config.yaml
arch: "unet"
model: "spectrogram flow-matching model"
dataset: "simulated sounds of rotating machines with and without faults"
train_examples: 39062
n_mels: 64
hop_length: 160
input: "log_mel"
spec_augment: false
win_length: 512
conditioning: "none"
objective: "flow_matching"
cond_dim: 192
logit_normal_time: true
norm: "groupnorm"
activation: "leaky_relu"
weight_standardization: false
pixel_unshuffle: 2
widths: [48, 48, 96, 192]
blocks_per_level: 2
scale_shift_norm: false
dropout: 0.1
attention: false
upsampling: "transposed_conv"
init: "orthogonal"
residual_init: "none"
optimizer: "adamw"
lr: 0.0039
beta1: 0.95
beta2: 0.95
eps: 1e-08
grad_clip: 0.5
steps: 20200
batch_size: 256
epochs: 132.4
lr_schedule: "poly"
final_lr_fraction: 0
warmup_steps: 400
weight_decay: 0.09
Rows from block 4 of a small spectrogram flow-matching model, named by matrix and row number. Rows with one number belong to one channel. Each number is 500 + 50 x the weight over its row's rms, rounded and kept within 0 to 999. All counts start at 0. Numbers have three digits each.
After each channel's rows are labels from the 100 clips, of 14848 (inputs lightly noised), where the channel reaches its highest value: "responds to" is what is common among them; "peak in band" is the frequency band that holds the peak. Only what is clearly more common there than usual is listed. The data: simulated sounds of rotating machines with and without faults.
# convs0: first 3x3 conv (model.enc.2.0.convs.0.weight, 96x96x3x3, each kernel summed), inputs 0-95
# convs1: second 3x3 conv (model.enc.2.0.convs.1.weight, 96x96x3x3, transposed, each kernel summed), outputs 0-95

convs0.70:527514480480503492540539451609544505490471468474494489489453501492431385542548464513526539509508471392427508498501435500508523527456453507493481482415486474530579483501546442492485493483429491479466562474478372431477382400491470458342486534473455495441431326493502496496498554436473525533
convs1.70:516464500384420475451497617388407509523597435473351392542517453471511497457388556486523446494485515474418506497544515504523535513539515570546490491625525544479441508454486513456465545412521579587476477439505517475514518495576510519472526459519527543529509496513536451485509489521430486444
responds to: reverberation; text has "room"; text has "reverberant"; fan
peak in band: 0 to 250 Hz

convs0.34:453458481520529499490455507515430545440506494578527545434495527369555428401476592553480483411382522440501457400555402400393562512520506488467457442496546484502490485461482481522538479465479482545459494462518513534501568411478429497460487440480407471512488495505498449490541409559495449593
convs1.34:562522477431519492502442489454555529571506490463539488535569542432587478495481451414478523439506516515473534527535539497405461445463490433540429505517499533379440441559568532391435510481434501404431582583519455418566390507461533497539521450498550532477510571488540493504471508545588575564
responds to: speed: slow; conveyor; muffled (low-pass)
peak in band: 2000 to 4000 Hz

convs0.44:503535492508551507561471491523573496508484366486461425468494466361477421437481467453532509392478491477439540512543514480512453503546483467514539566435514483456570476491471423498479476434542467538434437494414504530541493373514411484431482477466480479496555450519382568451496589512445388525
convs1.44:427538484481486521551552465494519550502477604500539490510482616485506518444504504582492549515382602514496506467460558611470538484524417577507463455489507503462452577474525588409582475553531424426507435539430472503507554487434474567432545577526446478422450505520566565533505574458484440511
responds to: text has "speed"; speed: medium; turbine
peak in band: 250 to 500 Hz

convs0.95:396475473483513520490549496572517427514515531476460515473487504545615511510502457561535498559579538466641493549546522570452608546475474491474458551486530581550505442587490462564579536597500566540574537488549504575542420493635498443536473462489482513518446525446554495486492488489525552599
convs1.95:517543518551436451484360562481575496534470513541536431503485492464414565487502514462434475488515502501472483477513502585522539466495459518551432449497446508433457504470638503532506544444472538497410401448475551464543602437391455548389483491488471464470538548549511459463579518487481413403
responds to: state: faulty; rattle; turbine
peak in band: 500 to 1000 Hz

convs0.27:432442482463488462483475479428474448486494532525514555464473482508521550526516455500496481460444527512547485390529480500451462510423479373392481407486434395355473458523467447420497501519429428494465555495597458428450555542399530522570480428507507446506503538525515506465483364519499493512
convs1.27:534503532506512442440469511561480471542437451477458535435460539448525476507517503478447465473542496537554419525507504500457406507466529522520342477490500560451446560475374449578565493373490437556509401477520463549555580477601481456507480550461600443462475573517471470467415481506541463549
responds to: fan; pump
peak in band: 0 to 250 Hz

convs0.73:441445556377443492507492474423426446467496510532510482446457450451456485504543558624501494466399454431484523405527474465432476458394526494434567371476494473440445468544495530459520485515428430427490577569495541551517545555463560563566516492539560508564543564489515498535473540514476475546
convs1.73:471505431545493529497473481523555479519525428412488459536485558503484427446546471500501477496489446442496538525475516501509382515518510486512484627436484542481446476439465556550550394401473558615417449459511443516485589475657450512435487542495521471417470471617478488493518545531447557464
responds to: reverberation; text has "room"; text has "reverberant"; rattle
peak in band: 250 to 500 Hz; 1000 to 2000 Hz

convs0.59:514493540620429507538475486495459550527425508519512500539485426491444444496505437505554547533407474475458543462429540513524484495496511494527442449475433473488512523396534547513500428473570545498503458487499478496484437471495502595531532411525481502265546452586524553580489560441528574509
convs1.59:490529414457462472475550558488520462498570440579487486471431469428538501484455536524483478364478443555462475542537518492489499585481525493528464536474504519463475389542540464523473595477396481465428574460539416547479583527561480448463452540513437473515482549497542502433512435345493548607
responds to: reverberation; text has "room"; text has "reverberant"; pump
peak in band: 1000 to 2000 Hz

convs0.89:429495498568490554483549418547436562421451570494564541522495564584538436518479528538428512534370484562518494496436508405498355470512448557525449507506433507511505545465501498418540530463467478472530429462440437442506464530488472540501463667487424477467472546491531541536556525454459482507
convs1.89:546483440560498431505534532478498501524590409504410536447473439520513487472578526456610426489541495437436512564532400503446504499487589544461545497520563469536448429472499374563529419461509569506499475480516561557440405486552532539476464546467548434496542504575441404487440502493563546447
responds to: piston engine
peak in band: 0 to 250 Hz

convs0.46:463426490442472474448533481481415521499505478507541509444450448494532428514478428481534471522381491546455441439495504487515475505490419490427482505484495368343460484541473487413521478484382439436445554437395432468413512526475527562579466470453486499450464440536515534512520418532522523440
convs1.46:548554466476477530475549513564571448524515471513499514512510425491531504503528475510496555470556439509524498518448556408493507473563677500576536468489526537494497488507462474567455498558499465593539483458444491519495619369636515498504390550485521412397510481584450461558490537490555538497
responds to: imbalance; electric motor; rattle
peak in band: 250 to 500 Hz; 0 to 250 Hz

convs0.45:518529542494530503470604379485526576500414472541518454430539551465532511496534500519485459427481483379531501424521421525547384515513543429455571483537483452446535491450483523513510484429395351521514477529467541525475478421522493466478520530475504519456408387511504510482443513468477381524
convs1.45:495469463491445526462326548495431422567532434433497512542525336565518537505429497471515487453485528533487575510550532462520444517607498452518462453530487562508485512543439484480484530462565575530375488455539502550453571488495466548506481509547526516486547562595501476437568538536486569554
responds to: electric motor; gearbox
peak in band: 0 to 250 Hz

convs0.81:420528476458500478529465461459460494515424547504543552525554503490484445607481475656475546460406578478540542468521518431502465533531505480429491500551402440537571497495467377515542484475509477458477563451482546528487519466497515370486505550428503498490486459514527535541472540319522434455
convs1.81:587535470591521422478504529487542463486526438452482502530507510450472492451533456449545473432621481506486509467570513504521507560494486459550488538471485452503503404454467480561580433528439476550467563500513443525536492288480472412489487464438498520369508521463485512498454519360535496522
responds to: piston engine; state: normal
peak in band: 250 to 500 Hz; 0 to 250 Hz

convs0.38:525529470494485583508519541486565510491406517494535587522474545467427492551488565465449522401549364502503444512483507562488482486514475546531564517393453408525413538462513590459500526476512560498467411556554522521464463472549526534463514381598521525536505457487552442503540419426530622467
convs1.38:530534534482472456488408515533454489556532502503406539490555512429566486498485488440462500459484587522450508453490471403453449528509607497559400475463507511500544469503451607475411526460462503502475487438502487523509479492502481549494351602409566547449547521463545520418420458532438385557
responds to: text has "speed"; speed: medium; compressor
peak in band: 500 to 1000 Hz

convs0.55:461529539498511509473477537463456539537566473480473406540507557521465477627493400480408518446514508512424517459506496582506529518492547543553482500533488496405453506497533443556418449422480500558406408562532507514560462480489485432547513410519618474463480466474477510514401495351523410523
convs1.55:547516466490517505523515456532502501523457526515523598475539483449466516527434521514494487500463536501474479437555413470469456553506424430486450471457445413477521482425464519483581531492543521462456510484509576451564606403525489440539518531384488571347506543644541486512545472436499597595
responds to: piston engine; state: normal
peak in band: 0 to 250 Hz

convs0.8:502519481502469502494535528467467484480506472508433502474466464476455415482481480388507497389456438478490464500482497485468419510468552568499491492321481409235523464535459478491536459517461476465510535517380490434470478510512522512527500422511549462539531555491518518504473508513496542496
convs1.8:549535550459550550481641483484490550500503511432494513516586475491485577459499581579520547541491512506550499465407501461508457519566532495512497542533456531437535563406614577510517568553558457538460416482437487455523556528556472555501561537558541498510526386639543514564548456551480443500
responds to: thin (high-pass); pump
peak in band: 0 to 250 Hz

convs0.39:494485462470461511351581525588466480499454497522505528523547461490510615456460628391556442420499549553460546431615465505464429444464479482439475518583511523493514507459541490541521544517541535528427503484486540502387491481518454639493472494411521548506528535478487472530512494588475527519
convs1.39:495475598438529569565495484562573499508450425540478530396495502423544484516476455445458403504546424540479446554498506509467515433476549495486489541498576548435444458521461362529515447517412478508499472509497482410546422515524520618543587420409549524528508503498461511587455548538547557473
responds to: speeding up; turbine
peak in band: 0 to 250 Hz

convs0.9:531486535522491443554502516461423496531508479495460552502474628465525542461466507449500497465443461444483447374573381472476489509437509520434452410505493442432422448525463512462443489458430434459452582587461538498419561482426523484635477466492441484564500581469512481556456462563462456485
convs1.9:566524465447546517455522521480451450583503516425595561435564415422502512443522515550494507476492515529492455407469479496499430472512458481496519559452441469481482536466505573452561508491561471498555431490534509452386580475553505519502488586592526498462506379617477385460564423531572486452
responds to: reverberation; text has "room"; text has "reverberant"; turbine
peak in band: 500 to 1000 Hz

convs0.87:521513488528496487560514496481500526511479451445519583438390554471491454486426544433467513459504595439491341468519529491524541514550454490497480500423462475628511532465379433553485540483550544464436344419555408490497542457487492528542487493477427525520410481513513525539451518499496544555
convs1.87:488449494581481500495445429462573565587496520463481556525534710424517577512463486524459516476478470550578417464452467586461515424466434550484470511450543477486521430473521491472543435556408490409548436581492490518562479547467432517432486490515527524466459482527539476522459441425485540513
responds to: gearbox
peak in band: 250 to 500 Hz

convs0.91:445502450517511485544480502531473494544629519529543527553495539537628496510518520508496516538575533485617530559470536581447557519510476502513424558516513616517531475553492489628536500536550558562554516460546477520543419473667509450518453509475471450471491443463534523488482581472513520623
convs1.91:478536497500470526437450547503473465560498449481504460459427554483377591473490549500463454544486536586430473487440527487531503435532419482556461489520432505402422501525607529553494557517467537508479445555478575517557589498432442548473558511544557487469468544589481459498572448437497487337
responds to: reverberation; text has "room"; text has "reverberant"; turbine
peak in band: 0 to 250 Hz

convs0.82:463487426509544414499577479398536530524516549593491509494531537490525418517525455600399513522509457480510486505485443528499569462543497525417537436411510458506498406465453439516533390467467472566496517409511386486458562397534513378503487490529531503486505448464533509534517529358474501517
convs1.82:568545523464471492556482563597514465462512487476471441520446462540488539506510540464544514516430537480580546454499535496528489522577474509584424562595452596505480609548501577505443562389630531550420469490525576507408550510390420555505533511514592503489576493461465492506536532508477508486
responds to: speed: slow; electric motor
peak in band: 250 to 500 Hz

convs0.37:477505505467490559480440496495522502553477487515503504493504528500467432547482422482395467486539408520465510494488486449467485451533537543548505530458450524537412482569552602495544434396522428565494473546501530499523445310506480613440490511546562493474441499440503499442404529461428626557
convs1.37:520479440424506512535494456522586548538424488555529568453537517469531525553488644502538506531454478534554523539512503422507437511452545471446429540535518574491427586502519362480451525465489490442498476465468530505465446367471493385546572553572484512466569517526502464588512522558395507508
responds to: speed: slow; speeding up
peak in band: 250 to 500 Hz

convs0.78:518496547458547408490569552381439549503556486455437501506468458547527534494507440528414466536417500513467485481484424438527464407516396465407434491440530502509499426467360448501412452498454488404508498448521508473441537537527480441493474423458439473520592490429456482462492502499463420440
convs1.78:635464535409422527451514459533481545570668559425487492500546496549616554560589492471515429530556499452519500428536516537550541420466541471456536508521520494566502515496546501490490497363521569461494457427555506481472472538584535521506503478515522519525526538609488463495530450530541560505
responds to: thin (high-pass); piston engine
peak in band: 0 to 250 Hz

convs0.69:481585498520499437434471480495516503521534510487417507427552429453492529501533454522498421422567468508516489488562438380431504485534603395489582559517494476550445485516564487475531449497470444483468423486487438467508521563584496503504473457453509500487414558443480372499491340587486450487
convs1.69:441545465492559477495451483489513504475375495483523447537506561460586476455493596436405506393384582522556559602523536426470431534480426438462433482514453550491492462548451534493510545535456584469471476474431461420432486475443501581525527553560498472515548488494520570465480515471552600507
responds to: speed: slow; conveyor
peak in band: 2000 to 4000 Hz

convs0.49:465475516527461492438492503513336529500439370418477418466346484485448488509486474470477444523548479449449473498521520529467480491508391486542365601501552541541474561474513542459534520480426488523517477500529512519487482500529369491551504471523458504533382500481492493500482415563459542476
convs1.49:456580489431517498522444581438580537576502563528575482548650421504427556535450590561494570514451503480450494488498479534484520469507548516427647482522551451521506454579459498456526538485580393432435472490512518492410508466490548547521497502529531526525519575560562502514501555478578509486
responds to: compressor
peak in band: 500 to 1000 Hz; 0 to 250 Hz

convs0.92:482469480489493485476472459557457429500564524540513510483556575587572576480494504609584532558501500537565483544561457571535496508598598550505516584629539438465488498613509562532482519508594522472459545534491444394484587449582453478524478579532500464473541531504543492522547462505421539478
convs1.92:472534568593505434559448474501550465487482475673497490470460519450510489481468503434441495414513517465480494525496491534455632558446566466533427429458481539437466432456422446530549514502449487467532382504494469452576367522498496433473512409474447504478475542467477437470451526501553452530
responds to: compressor; rattle
peak in band: 500 to 1000 Hz

convs0.6:466615536458497443433550511579472546401515505565403456507559565511494557474475466446511470548520516439540483393540510441467511540457440421458480464486507506561574452479509464463496555494402385458455537426445463445429491517447483556407453536457433496503482499498470403537532411512447560489
convs1.6:501497475516493528395579570546472527526449524481577570522558508549484611516576530614501455570537490555526471498460497463439449429495462507513487539404535462540458493427517483564567413417619476516509421456532513519437556501562557488442543568505542436529558458578528437528526419545530467493
responds to: conveyor; state: normal; text has "speed"; speed: medium
peak in band: 2000 to 4000 Hz

convs0.3:495367496547430506505434527484531542489550523469392548437471480508484418421511464497456483497489480489433450470482540533518494550472484477570468519469523493500455542461517647526461459427517544504448457473503481470541395432577516409444538448603515453492521552394474516359417473486489473458
convs1.3:508497458534471537501401465568532530542444484511551545515572462517468521556452600500530468475468529525549445488468450482430508556490512545550524495481506494483516353509590601523511485519507529456518477500484543522475540580489457399524500621637515448496556514612425506443616495565571463470
responds to: speeding up; turbine
peak in band: 250 to 500 Hz

convs0.32:389520446446486459581419506402495464499509531505491508450461462514457371502529490536469495441495494543525501432470495512494444550521501482428516513407540435392526453473512449472465466493534483405443545535432646523366545508508547448490449408476477423421528445498517480484508524420512511554
convs1.32:510531485430539488509501490486468509478512483453545567555597470435525499464438502458423555410473521454483517487434439545557491475503526538552505455576505505395477431444506568552608483561453499589523437520426397543616582403540459494454453398516439504499461405472508479496469506504534585510
responds to: electric motor; bearing knock
peak in band: 0 to 250 Hz

convs0.90:445496468481413529514473414505412478526500601429538533518503411492548420521526508584492513467393521485522505399457535549528487499504499456496475449571445489450510530415510504464564550538428470448565486582503522574501456563579559530538505448536498508542439414548594593554569475471577582522
convs1.90:497579490544533424471374491585519437546479382524449452465411514457525504486476550396481503450562457441443449474455459496500587517552565479523525504512444508452473440544475488594503516498446536551413534488450523530578552455482464470357495519453442509445512601532483438460425493505468467519
responds to: fan
peak in band: 0 to 250 Hz

convs0.41:499531494452504514486406542469506518534478537439479501469502450434464501549484461554522469449402438535431550555521551487568492407500473425523494515486468540533339479580596491498517501489510416483533472496507509499501442356538576572436549504492568479492505494359521512544515569450495618488
convs1.41:459467530502533520551492493569486460508465480485503509475489487527554493449494628524555534504523432422478498503480529466540509535494545535448452550559545612460498562481498277579493495438489567452403577513472527490483523412575475453486567572543586463559538439482518465565431487514473540505
responds to: speeding up; gearbox
peak in band: 0 to 250 Hz; 250 to 500 Hz

convs0.75:515390484500523481409474530498465576549580542591511536457521573444489547482542474539495438487466472507518428440443422454459466513445506469495492436476515486448440452481408463489478506524363346413443467434502430478466531549469527553488489471479403471459540529538504447509526372520497540528
convs1.75:560544487520555510469565566563499494538377466433457479418533510509455508496552473529454461496533401482567448495478455494472440453439575458535521520359474394530516570505535405523480489525520483551475551531539491523458517449618519419466525607497536474459522547612502486468559480472533401493
responds to: conveyor
peak in band: 2000 to 4000 Hz

convs0.36:485537475493494528480536497511440496462438496509450487544483454547471385518430532466450536548417444471441492503426541540546570590536504541480415548470439425546562524493460502523460495459470589504514453466464404490487472584478509517483294561453501605507547463550502426487483421538516437479
convs1.36:554445520519459536486579442480488559602523502563487553475584524542459520508528590558464505519488535473486422508552496419349470548495483507557418430507537544485458410472537514496542514514515452497506535509452519543476493497660521603437480537477420513462436577503509500565545522497572445397
responds to: piston engine
peak in band: 0 to 250 Hz; 250 to 500 Hz

convs0.88:511560464468508431409324466465485475455440500448563475533444399442448439485514457536469523451431418495499580485511494449424520547524483479441510547494449430331540478462448499523466446476423509478484491467459451479458551514563500471484512509507584527499474491512541479510481388434422496542
convs1.88:520534469492521416514589464500571513496414540537577467507616602468511461461575521515447519394472509466477529532428496478430487514432454536499479484483454527380458488439528574527489516497446537440625432593479490560573542404518481481498526554471478495455491411555531421503496485436508527424
responds to: gearbox
peak in band: 500 to 1000 Hz

convs0.1:489480527506446511543459478527540564526491505507598547457473481480480537404518443456450502461418456437457560498529468529521461376513502418582542532474512469479572470497592623472592565509500461498537511512516472461500464379529550597475537447566503500536538488381520490460447620421473494461
convs1.1:499470488521515460491501481525454468451537518428405426543508517568515540488544578508513512532442565454509521514493429476521459457529415581504545465455564542555534532484552430550377480508486598510497495487501482524475499478572471277529537565512534382478550483539447455471468461581463485548
responds to: speeding up; thin (high-pass)
peak in band: 0 to 250 Hz; 250 to 500 Hz